{
  "train_examples": 195000,
  "moe": "soft",
  "patch_size": [8, 8],
  "positions": "sincos",
  "lr_schedule": "wsd_sqrt"
}
Rows from block 2 of a small class-conditioned image diffusion model, named by matrix and row number. Rows with one number belong to one neuron. Each number is 50 + 12 x the weight over its row's rms, rounded and kept within 0 to 99. All counts start at 0.
After each neuron's rows are labels from the 100 images, of 14848 (inputs lightly noised), where the neuron reaches its highest value: "patch colour" is the nearest of a few named colours to the mean colour under the peak. Only what is clearly more common there than usual is listed. The data: scattered letters and digits in many colours. In brackets: how many of the 100.
# fc1: MLP up (model.blocks.2.mlp.fc1.weight, 640x160), inputs 0-159
# fc2: MLP down (model.blocks.2.mlp.fc2.weight, 160x640, transposed), outputs 0-159

fc1.502:64 40 62 31 53 32 67 54 47 39 25 33 50 60 30 57 60 53 66 58 62 51 63 46 41 57 38 61 57 57 51 50 64 45 70 63 66 53 54 66 44 58 45 67 64 51 44 50 47 52 39 30 40 46 30 42 44 49 62 41 49 58 65 71 48 58 63 34 76 37 48 58 44 40 61 48 26 53 45 46 71 35 17 35 21 52 42 59 40 49 35 56 48 51 53 51 56 30 51 45 45 51 47 52 67 44 60 53 69 49 49 48 42 44 40 45 63 52 47 54 81 83 60 70 47 33 52 56 43 57 54 55 48 50 58 37 99 57 60 58 57 44 69 43 63 46 54 45 61 42 49 51 56 46 50 45 62 48 63 68
fc2.502:39 60 26 46 47 39 67 53 21 58 54 73 36 39 56 40 63 24 39 60 33 53 28 55 63 48 54 69 57 76 64 57 64 45 50 38 54 42 62 47 37 60 59 37 52 44 49 48 39 51 30 53 39 29 32 51 52 45 51 55 49 54 42 33 53 65 52 55 42 64 61 46 45 49 52 54 53 40 61 38 56 57 20 49 46 38 39 53 57 77 38 47 65 44 47 62 34 48 31 56 44 39 33 32 39 64 31 57 61 32 74 48 72 59 66 52 60 58 45 61 51 46 77 58 69 40 31 34 27 50 42 34 38 28 35 46 46 45 54 61 46 72 38 42 48 47 50 55 44 45 43 59 42 66 55 41 56 62 44 61
patch colour: red (83)

fc1.142:69 56 56 62 58 62 48 32 53 43 31 63 60 55 63 47 59 53 49 60 61 56 80 41 56 68 43 53 50 47 44 46 63 45 66 50 65 44 57 53 37 36 47 42 78 41 50 57 63 61 49 40 45 44 61 54 44 50 75 41 43 56 45 55 47 58 53 40 68 34 45 45 64 45 42 35 48 49 32 51 44 52 50 53 31 80 41 66 49 75 27 44 28 58 50 64 60 52 19 54 45 33 47 60 47 73 62 43 67 48 70 55 44 52 53 39 52 58 45 63 65 55 51 52 64 58 42 67 56 44 72 51 54 42 60 54 57 50 62 56 32 64 12 34 55 62 41 56 47 77 41 33 28 65 43 69 64 39 58 42
fc2.142:40 75 41 47 60 70 54 65 55 63 50 76 55 61 51 59 63 41 73 37 53 54 47 58 41 49 44 37 53 66 43 63 48 64 35 45 48 50 56 68 43 68 54 47 35 45 52 49 36 50 58 45 46 29 50 56 36 53 33 41 50 71 60 46 40 44 51 39 59 39 66 67 65 52 53 59 30 44 47 74 44 60 54 41 49 61 45 69 39 76 52 57 50 47 48 51 42 80 53 41 53 38 31 37 31 62 34 58 49 41 31 67 46 70 72 45 53 47 49 56 52 52 63 64 49 38 53 63 20 25 55 20 34 62 53 33 34 57 48 29 41 55 37 52 55 40 29 39 63 37 49 51 49 62 60 30 26 47 53 50
patch colour: red (52); grey (41)

fc1.159:58 37 60 44 49 37 67 71 41 50 27 37 51 66 26 54 75 40 44 49 56 44 66 23 56 42 60 53 59 58 62 43 61 58 58 63 46 49 39 44 79 44 33 63 56 63 44 57 60 48 46 53 52 48 39 35 35 42 32 54 45 66 40 62 59 53 54 69 79 37 42 68 68 45 52 33 36 50 54 36 48 48 34 42 44 51 37 40 66 53 33 30 56 63 50 55 45 38 66 39 66 44 46 53 46 48 39 44 68 47 39 25 70 41 37 44 63 47 51 48 25 30 79 46 43 24 45 37 38 58 44 36 43 49 66 66 64 51 48 44 53 49 42 55 52 51 65 57 64 46 23 64 54 51 45 55 55 32 49 64
fc2.159:49 41 29 72 42 37 56 32 38 58 39 48 66 28 73 24 57 43 43 59 47 37 40 66 61 48 49 46 51 45 45 32 46 29 47 55 45 58 46 42 44 56 50 53 65 36 29 67 52 47 54 55 60 50 68 72 51 50 65 31 63 56 43 39 32 58 55 54 48 43 64 26 50 52 56 40 47 36 52 62 70 54 52 91 62 53 39 52 68 55 70 36 46 49 48 59 66 50 57 63 28 66 59 40 64 57 43 50 56 75 39 49 54 41 43 49 38 34 34 54 68 70 45 54 31 35 52 46 44 61 54 48 60 51 55 38 27 40 58 51 43 43 53 36 59 40 38 55 50 23 33 21 47 48 40 61 46 39 64 51
patch colour: red (48); brown (32)

fc1.66:59 44 76 36 41 44 54 47 58 58 68 43 57 56 48 48 47 79 48 38 48 43 69 77 60 54 66 38 49 63 66 55 70 62 52 35 41 68 65 47 59 45 46 47 60 39 48 57 39 42 64 62 61 39 35 36 40 56 63 58 62 50 47 54 28 50 52 32 66 61 35 33 45 53 71 44 52 53 53 49 55 41 55 26 54 56 46 54 35 51 64 73 34 37 48 19 53 53 44 29 36 55 53 43 53 61 63 45 49 60 51 51 50 55 37 39 63 41 38 39 44 47 65 67 56 40 47 36 68 27 43 75 34 63 63 75 61 48 54 59 47 33 54 64 53 46 31 56 58 46 57 42 24 60 76 69 34 47 42 41
fc2.66:52 36 42 66 43 38 24 64 32 16 23 39 51 73 29 50 43 59 36 59 47 54 58 43 44 42 53 47 48 47 60 33 68 52 60 42 66 64 44 47 58 42 40 45 34 51 58 44 47 70 34 49 50 46 56 46 47 54 51 59 61 51 55 74 35 59 35 47 50 65 55 61 60 30 43 11 41 58 53 56 53 51 53 39 59 48 62 59 46 62 43 64 62 42 50 51 49 73 53 24 53 34 50 57 45 51 43 44 37 54 50 44 46 63 66 63 25 53 35 59 58 35 28 57 66 77 75 75 40 51 50 66 50 43 55 38 33 38 34 33 47 43 54 45 43 50 69 49 52 67 42 58 34 53 60 42 51 39 64 40
patch colour: grey (63)

fc1.105:63 37 38 32 29 56 52 53 40 54 42 45 55 73 53 66 79 54 51 58 49 52 47 40 53 32 63 67 32 73 58 53 65 48 64 70 51 53 53 71 65 58 44 69 47 64 54 53 62 58 38 42 59 49 45 60 58 44 72 53 56 56 56 61 58 76 33 55 67 50 48 60 68 54 55 27 58 36 46 48 75 59 32 35 30 66 47 65 58 63 37 52 32 17 40 57 57 39 52 22 38 41 60 53 30 47 41 53 45 53 69 55 45 56 58 47 63 39 31 47 55 76 76 63 67 62 45 42 58 58 48 33 47 44 48 56 54 52 44 66 64 47 44 39 43 51 67 51 51 55 38 29 48 42 43 39 50 48 61 51
fc2.105:67 33 52 49 53 49 69 59 50 57 39 53 43 58 25 46 33 29 59 51 38 72 61 63 60 61 38 51 55 67 38 45 58 50 65 44 49 46 72 46 45 62 52 59 53 51 40 51 63 44 36 33 37 27 58 35 48 60 45 62 35 31 53 53 43 59 45 51 45 41 52 58 44 36 44 70 55 43 38 41 47 47 29 37 40 37 26 17 57 32 34 48 33 44 69 56 21 38 52 40 51 57 40 60 55 48 33 47 62 39 39 55 33 65 71 35 56 82 38 46 33 29 57 42 70 36 51 67 36 39 44 55 50 43 39 38 79 40 44 39 61 52 50 52 41 52 54 49 41 56 48 70 49 42 65 50 45 68 43 62
patch colour: red (70)

fc1.542:53 33 40 41 50 57 72 54 26 60 23 60 63 48 39 62 52 42 75 60 68 49 59 41 44 33 38 47 48 49 62 37 50 52 52 52 83 66 63 73 71 40 35 52 52 70 46 51 61 55 53 52 49 65 41 32 31 46 32 41 53 67 48 56 57 56 42 42 56 24 51 64 63 60 54 40 43 54 67 44 49 50 43 52 58 60 40 41 32 56 55 16 34 64 39 60 48 49 50 50 45 54 55 47 51 42 54 39 58 61 40 20 89 36 52 40 47 59 49 58 37 41 50 45 53 53 67 44 52 68 53 40 33 55 47 45 59 43 39 62 56 62 58 57 29 63 40 39 49 33 60 39 48 27 71 44 68 46 41 45
fc2.542:46 52 36 41 50 32 50 56 47 56 47 42 38 42 56 51 62 24 40 61 43 75 48 47 54 47 61 64 55 61 44 81 55 42 54 53 61 33 64 38 33 48 41 59 59 33 42 54 58 62 40 44 59 40 41 54 52 41 51 52 61 36 41 38 65 49 63 42 54 49 71 63 41 52 56 52 34 40 46 50 40 78 69 65 60 37 44 52 68 59 59 34 53 62 47 45 41 17 47 57 43 48 49 42 48 58 52 60 80 34 76 50 33 56 51 50 74 65 53 33 49 56 80 58 49 31 20 19 39 39 40 44 53 40 55 40 53 46 54 59 62 64 49 43 66 62 44 54 29 63 28 54 40 48 46 69 43 52 61 64
patch colour: brown (76)

fc1.572:51 36 33 44 47 60 45 58 75 41 54 43 40 53 62 27 43 40 64 42 58 44 68 44 36 63 55 65 73 30 65 22 85 51 59 56 26 72 60 44 58 47 66 46 52 50 36 59 49 51 62 41 52 28 41 61 64 43 40 71 68 42 44 36 56 34 72 22 59 60 48 64 61 40 54 49 40 43 49 66 46 54 47 36 29 53 52 49 51 59 58 53 68 41 56 65 49 45 56 61 44 38 47 53 30 56 89 41 46 35 60 57 66 47 59 32 58 52 68 45 40 58 55 54 48 44 57 47 40 46 44 60 56 35 41 56 63 36 52 65 31 57 41 43 45 43 60 46 49 55 35 59 69 69 51 45 71 58 51 51
fc2.572:40 46 51 53 50 35 46 32 35 56 43 61 45 43 49 46 58 60 26 52 44 36 47 47 50 64 74 62 48 48 36 88 54 40 41 56 60 56 60 50 42 35 76 62 54 53 59 40 67 54 41 41 47 64 56 47 37 51 56 45 39 52 43 28 35 58 60 44 28 44 38 61 24 49 36 43 51 44 62 56 62 49 58 68 47 57 41 51 28 57 51 46 33 54 51 67 64 65 27 80 29 56 50 43 57 45 41 69 64 54 45 51 41 45 58 46 66 54 43 52 44 73 54 29 58 45 62 60 41 79 39 45 52 38 24 35 44 37 55 42 47 65 48 60 46 46 61 58 51 58 18 63 45 26 39 70 38 52 44 60
patch colour: grey (62)

fc1.15:31 52 80 73 59 67 40 65 56 66 35 53 56 62 36 72 68 50 50 58 39 46 67 46 54 48 55 41 44 59 52 60 31 48 69 44 42 48 48 62 37 09 22 46 54 58 49 46 62 51 56 39 69 49 45 41 28 41 30 44 54 69 51 36 72 43 54 65 62 50 42 54 56 59 43 43 60 44 62 48 50 44 49 52 43 52 53 51 44 45 40 29 47 67 40 46 43 41 57 58 65 34 54 50 57 53 43 47 54 37 38 55 57 34 43 51 61 37 58 47 30 34 52 67 50 52 63 27 20 59 34 39 50 60 68 54 54 59 44 62 70 55 52 67 36 51 46 63 69 59 36 69 60 22 55 57 52 41 62 69
fc2.15:50 40 57 65 48 49 70 53 33 47 47 42 45 45 60 36 56 24 47 49 65 54 47 58 53 56 49 57 52 67 57 36 59 31 50 67 64 40 59 42 52 36 31 63 61 51 45 64 38 56 44 54 41 43 54 48 62 64 54 56 29 38 36 52 50 61 59 53 55 35 48 61 29 35 59 49 41 32 53 34 57 68 42 70 55 58 38 45 74 80 43 53 37 38 51 70 56 42 63 45 33 64 47 49 69 50 45 46 71 55 69 44 80 53 69 38 54 36 58 63 50 65 57 35 42 55 39 50 52 35 54 51 47 49 38 43 46 20 56 41 30 52 50 36 70 40 43 56 39 46 43 14 12 66 52 57 51 40 55 46
patch colour: red (48)

fc1.235:66 42 40 43 47 47 61 46 39 44 51 67 51 56 39 44 48 44 61 67 55 81 60 43 43 25 76 47 47 56 31 67 39 63 47 62 64 51 60 60 54 76 44 47 71 59 49 43 54 48 60 41 64 63 68 47 54 58 59 59 61 51 39 49 50 66 41 65 49 72 43 33 53 49 58 46 55 53 55 70 51 58 55 63 63 57 41 66 27 32 57 44 67 48 47 40 50 37 49 51 18 59 59 57 51 64 30 47 59 64 36 49 20 50 55 38 63 40 31 56 57 41 61 65 39 46 45 53 49 58 17 47 52 51 56 62 47 56 50 54 56 56 39 35 59 68 55 55 60 48 53 57 21 39 65 72 38 82 53 30
fc2.235:45 62 46 29 59 39 53 37 59 50 51 44 53 55 36 66 46 67 60 44 62 68 47 65 62 64 24 43 52 36 65 50 55 58 60 49 19 47 43 65 87 41 63 48 67 26 60 59 30 44 52 50 40 56 55 45 46 37 35 40 45 49 51 45 52 46 30 44 77 32 28 40 44 42 72 83 69 34 28 47 49 68 32 48 60 61 58 52 47 68 53 54 54 53 39 48 60 50 57 41 40 67 30 35 59 52 40 56 41 47 43 47 65 39 45 50 39 47 50 50 40 63 41 68 37 63 49 68 81 39 59 57 46 68 38 46 60 64 57 49 66 37 46 48 66 57 50 49 60 47 52 44 47 60 62 30 46 54 37 44
patch colour: brown (31)

fc1.622:56 45 56 68 70 46 67 47 44 68 54 75 56 61 43 59 71 49 60 66 48 72 57 32 27 52 44 31 34 51 39 65 66 69 40 80 52 70 44 48 66 76 69 48 26 39 61 47 49 44 52 54 49 40 55 45 55 44 47 40 43 46 74 48 61 52 51 38 70 47 61 28 55 49 63 57 42 47 53 67 46 50 51 40 40 72 49 69 28 44 60 69 48 50 61 52 40 46 49 39 66 61 48 48 52 52 38 52 50 61 74 42 43 73 45 53 50 67 16 45 67 54 57 59 57 57 52 47 57 65 38 45 48 62 41 56 42 48 49 42 42 55 37 45 43 33 29 41 50 25 51 33 58 28 46 61 57 49 40 33
fc2.622:76 56 45 75 55 78 22 30 40 54 32 61 50 52 42 60 65 25 41 71 64 42 57 53 36 50 57 57 39 48 45 49 65 49 55 62 62 65 57 49 54 59 43 72 31 49 51 30 63 57 47 79 44 54 47 51 53 44 58 49 67 45 55 43 54 64 46 59 62 57 54 45 64 62 25 32 45 37 66 50 20 61 46 65 32 43 55 52 67 36 37 41 60 50 45 36 45 74 50 26 51 53 61 55 37 69 29 61 55 44 57 61 11 47 53 49 34 52 47 49 59 39 58 66 43 42 58 52 30 42 43 66 52 47 60 46 31 37 52 49 38 49 43 43 46 50 52 65 31 47 54 44 47 53 55 54 30 55 51 53
patch colour: grey (98)